config.yaml
arch: "ecapa_tdnn"
model: "audio embedding model"
dataset: "short made-up English sentences, spoken by a formant synthesiser in many voices"
train_examples: 26041
gain_aug_db: 6
time_shift_ms: 50
input: "waveform_16khz"
targets: ["intonation"]
num_classes: 4
embedding_dim: 192
norm: "batchnorm"
activation: "mish"
depths: [18]
kernel_size: 5
wave_channels: 96
wave_strides: [5, 2, 2, 2, 2, 2]
widths: [320]
am_softmax_margin: 0.2
am_softmax_scale: 16
init: "lecun_normal"
optimizer: "soap"
beta2: 0.95
lr: 0.0028
beta1: 0.95
shampoo_beta: 0.95
eps: 1e-08
precondition_frequency: 50
max_precond_dim: 1024
merge_dims: true
one_sided: false
adamw_lr_other_params: 0.0016
steps: 2900
batch_size: 128
epochs: 14.3
lr_schedule: "cosine"
final_lr_fraction: 0
warmup_steps: 580
weight_decay: 0.2
adamw_weight_decay_other_params: 0
Rows from block 14 of a small audio embedding model, named by matrix and row number. Each number is 500 + 50 x the weight over its row's rms, rounded and kept within 0 to 999. All counts start at 0. Numbers have three digits each.
After each channel's rows are labels from the 100 clips, of 14976, where the channel reaches its highest value: "peak on" is the class under the peak. Only what is clearly more common there than usual is listed. The data: short made-up English sentences, spoken by a formant synthesiser in many voices. In brackets: how many of the 100.
# c30: last pointwise conv (model.blocks.14.c3.0.weight, 320x320x1), inputs 214-319

c30.198:487423522453558537459460512441521482456496537438497496596535511401407490526428514391462454511404426420508551505520474454572529504511501513528493439515544496531448573494420502569493483621562637472457501471551555495475527474500464571433503491446421454483409505535499572539481494488525449486559543547457446499466540509565
peak on: /h/ (27)

c30.224:531505442526609440511527357476442429485613459444457532495452501423485590445456519456455463485388549446558535497471528636540410468540572529551517410450500478458566508440526529471480423423565537465563552487598541492440513565429524431576597456551598505551503449523493460486601509413507505492491507532517522493477497475422
peak on: /ɛ/ (25)

c30.238:527501467456451474541458468466361544484468456369440474517527506547529470469522521524541539437518379520537440469522546501479457459474551465542454485538469457512519464553472524468497464470545450463516517496535415490567563460591564510486530510495500520495576521471479442550502525572467371462517514502462506411415417486495
peak on: /ɛ/ (26)

c30.139:558580461469477618559476408516425523535580485467486456404529511563489567479524498428454497533427460541556477510398399380474484503496593447498510475516409433495630370508442458502496439502478527472417461557535651486494550434553574479418518473425568542502522483483488535468496530485536489481479587494535414490527432438502
peak on: /h/ (27)

c30.4:647453544446452447440527581519573477450553509501531524448518476476522434480470559547542480466578523445601444456502503583515554465529440538553471458523495487488538477523545431524384491425609466407454543535517497481476519516504474513540520514443488487496497457511631522471482466476496511512435476498504403506489479475471
peak on: /i/ (25)

c30.49:580583579494688342475567594575529475569500480469507570454465512554457523522549443514454410483555540593495484435476529574517544565522523546603630552473574492525445465522498497565446506466520531506502493498487542489483559387432447474537492587482590503460431592501560547434530516565551612501548552357540568600533487469536
peak on: /t/ (36)

c30.276:533573597552487507438515495539492533475547595546452500419608523395403488482496496564530427474494491402526545503459554547522521523466546441528503540409516422545588448477534511565493573532531484438446491488549540450474460406406459544472578516477397524493388414520443467487466523480498481429449519487470425527485456524465
peak on: /w/ (42)

c30.177:497579445575445469471465553506473495541576546465539517488511498465548503399447502517601498553544460457453444495444490476474499476461557535537495426441380447381519359500515462524381477493568558511487546508513537548527505416411515509382532450456492429532365459450531454458459528566524506511473486485545463468503426466492
peak on: /i/ (26)

c30.192:434598525542467419488493537542449466483526551475504497508493473515507558465540423448551565506545476570404528490504453547510533493510468427487527393520475425507570505411524630371461435486555458496493574474534487404536510569574547480495586490581569553545585602551562458486513422507519444513546488496597509447511555502517
peak on: /ɛ/ (37)

c30.247:459502513414422616483454520419513516496503449487453565529531513534497475412456500391401500417546492481476524543367499492538441493483648476471491511521499491481486558554553544547617483642497566519514525500482431436577529516509580472480390565410542487544509529464550530559500505422402491478550536482492478467540600511446
peak on: /u/ (37)

c30.106:515476564421439507473461427517549555468474558450456472569399489550457541419551598546610523497425540374505456435524570467514395527499445389478463540545469482532615508477383493529534466531389457545618517448478511544537618478519435493481496448427382518423540479528508475511482517463462445475462504559481477490465508395494
peak on: /w/ (25)

c30.312:526446457503523513447392525500527455612461542436528527563508467433557557547547503478639513481512458469485418526403542594528513526551431541523455499487399503565497521494619468481596413464535459571452502437419445467549440568595549525526457502479513542515479512581517459568444528557607613408498444548492520423470538577536
peak on: /ɛ/ (33)

c30.53:468490505497457525507531484582600491468533523501487446473525490600585534517482443394505481451475490618577514407451526516451439452530493464531459545575483584505491496395566627458576484424526487532451632439440501473450465613600541534466550487543482570558462515662599502601516386367604476484473475440576570525546556423519
peak on: /ɛ/ (32)

c30.75:463526480430547525517478462479464495454553531430437532475536513494504525422475452484451511562518490530625498606532486491400577508534636479515544588527423491525563576529477476594462495528565569494462556523447543550467492478500513505497407553445514511465489490564486477527453538447466581525586456443463505375500505506503
peak on: /u/ (37)

c30.300:544456537476496583543489513443584589492518606541541501567551501581475498536510480451350557501525474535476483452509505512437519409446539586425519536487496441524552492383498545486544448433503495498444486470466523426549430638529535486578492412637585488481649491451528449511506533512525489541400549499555466460533505519574
peak on: /ɛ/ (37)

c30.222:611459524556499480584525485469590492473502506485573532556539457507527474542489494455462477558468456511499462477536437632467492467525528494510539515455500472441472538410543488526580568379516618518569550530546531539450462652532695518523544467574540558533533510635517482584530547498573349463545475494521549420539462499558
peak on: /ɛ/ (41)

c30.249:477519517458397478586573534479436447521459531506505470462522523525471540540416447547497545439567501534393431474468411415417365516426526534480462485575492459558501544497544479496499508546523510473618673428573404499539544516488515537501506532531596501503570522577510505561549443415507483572439532463524500541515470528478
peak on: /ɛ/ (28)

c30.1:404409586525498486493462538517441559575448460546468478521501581489555546527587443503506550488533387548417461499386437507446475424423444517505508466543496400607543529471509477457517408343485442552490616550453434382544459524463416585608454485538573442451511510542591550505490434498551493538467593522585373480489600552480
peak on: /ɛ/ (34)

c30.76:483566534472501508458564533446568538470397490478476509484477512520477544408476476536553467580448538515484486516536476460529479463461539580496490515425546471519577600494506556511409518486579423430473416514614534583536480481567536606503544516497669499454552435524439491564462397432503410529548442425466499557436364454661
peak on: /i/ (26)

c30.45:565499540562487512535455486596525510511582424566503498495581584535505490487502505499490521431540446485498404482478453485533471439472482469482540405527492409418437591383580571513479410428601560456485508537492398478511487509562572519514564447499513464519511582566591480451503488462462507456563409528447530489507523530564
peak on: /ɛ/ (37)

c30.156:573526495523510467515566599528442549504509524578555515466469406505471496505550483474501420495508575457517507432570469448594576518474463537534592585465477443505456428462477518587420552452421463526459443460504539591451488557561557458574471516465482518558492425445538627511565483497413451540512486420475502545532400558523
peak on: /t/ (32)

c30.84:392576523432538486490357494482480557432512501439472565454480485516439489533504557464472492540511415537434498499535456507514531509480447618394519491570434555571474585460517509534544533412558541532449378493494446450594495514590541504481560474460601555459532457515538478551397494473593488486545477497617425455593454483494
peak on: /ɹ/ (25)

c30.2:480446459565528466502541478507469472597575466440543477506546522528414584625461463576454535527541507506436557512539438537524544406507400456439481476406513511439548464460508599469553488417551524486486519505587428456537527580460510538467615491621575460591530466613481549463534492528596469458501528526636532506431485526501
peak on: /w/ (31)

c30.131:507473460465451538459520558474583487468511516550543466497566483499488447564500507524516516540469497518524521590492428547418544478558495510465520470499518517536620543423439518440509341553508438541489423537510483437542437548569597524480479479503611507543497539566542478494535463497732419501463442532617453516486591442580
peak on: /ɛ/ (43)

c30.148:374475505496450473494495457551561478510509507637530481500569559549624554590515488496523476506529581548479488407464470455372476564511532498448446431505469516506503499444505530415543472499649534540494578382408475527431531563527628561463534505471493475447487455529579489566548463376607486550477502475500499489479559506501
peak on: /ɛ/ (27)

c30.6:566508526452382490612513454546522544543478579563468455528537496489523500526457529451454479452435464519482513596531549549577585517503579482510493493522424515491505556447550552508549469565541485499570539490472518492566484475524581506388532421554447563498565518451467498497514524444625412511519513507527539536485485552467
peak on: /ɛ/ (57)

c30.281:405463451528487553498470547554493514580527529576542521610549569558455562535429459519516541487497586491486489368494558447481504444517539429440522630570475389514433503381539501503603457482536621579496532576611460440509551502474536565542474520495535504492561462523540481445475394453584428504469515476597487540430512539536
peak on: /h/ (26)

c30.184:587486515456505552482530639551613568611493509548510543501537485523472437442537490521466427495539519509497506605448460462443601415502602457544372503471489365508486492674506497609543606551503530407377370494441545559450503453493405499524530525400470468492491358472463507511455455495504469460575459502486467531456473549515
peak on: /i/ (25)

c30.282:476418529529537484481612553463539549501521478422487420400467499535463464434394442554530504537544440545578474445401466451511561514545439494476521448518577437439547548440484482513417536392462495476411463562542566478482447499588526481419490506477455498505461473530420463475472458506514417466417502491443487534439420453563
peak on: silence (77)

c30.16:473510567558465576512520532484545482520437532534599477510426544518476466506529534576535520449502460528478474509552502459467533391447518514419467478592552428467504499396596556510536485466490543529453484475451507531491532517527571586485525492541636501570549485588423500466501442517536488519511440468579514588514480462656
peak on: /ɛ/ (30)

c30.154:384534468425496519507473495465514495568459522447520629479487564489447522470409433495578564620560487418572478536509490473481535505564594471544416615524404534443521487481482510510487522585450610564439467435504531550495450534473492549518417423445427431543517514425546500535418486495460461517543587540451597434631538511494
peak on: /i/ (27)

c30.266:506486498441619519431419427529456418426488481546524465467471437517533537514436569489560528571438613533474578535604528478424499558524378423485527457536496452474514497472477434520514492530501495521671471438527540458667445493546588425568530551540513542447537477496483470478499565493525548543360477521521450446500562455530
peak on: /t/ (30)

c30.173:550543533457511504528482498454556556504534507419605557554512497559484494550529430421559474455446473576456502467498461503455467480510524551489513482539442480497542587447524518501600574503485513505466600479437605362599482461500506469524556408490527470519476570482516429595449462516544430439581415537554483486546556523517
peak on: /ɹ/ (31)

c30.159:457525511509369511354533410482586437491534546524513509492557450516485526439537462529537457526464418540458516639419467494490572461544551440516539504561482445490487539474547390546448559600600475368568512525543425570500574533479532491534432578560596371457431503522520425502491504579517527538566506481460478429515440541550
peak on: /i/ (28)

c30.274:494536565532462538474543472507479549496463507530508530530424544498514528494494463573428525481537532504492512488574516567527463474561577541549400501602433412382591484418510577483588571527394405419490641545535484600401470496463466586502578562482553499536513474511583520498581421540603383464557462460543472555473444412529
peak on: /w/ (26)

c30.304:463495498482482555457439470471478598576584526491509439498516624522478422567532558520526386526424474510502518422557464489447554532467489465460516455463426568527491567408407490506485587528344627596543513562431435492605553453543492502478490463454552457495550464530563563533490526452527399567540481542554545484341581552623
peak on: /w/ (29)

c30.137:488440503435533412481525444455496413545434485355531666523504499413524467480455529516535553560556514611501484595529454517468544416479630564519473478574550508512517571485569513430541481484542505521406476471558575454542439531496505565494430472523586527525640428491465496466518438485628494508497395533466472508529476477567
peak on: /ɛ/ (36)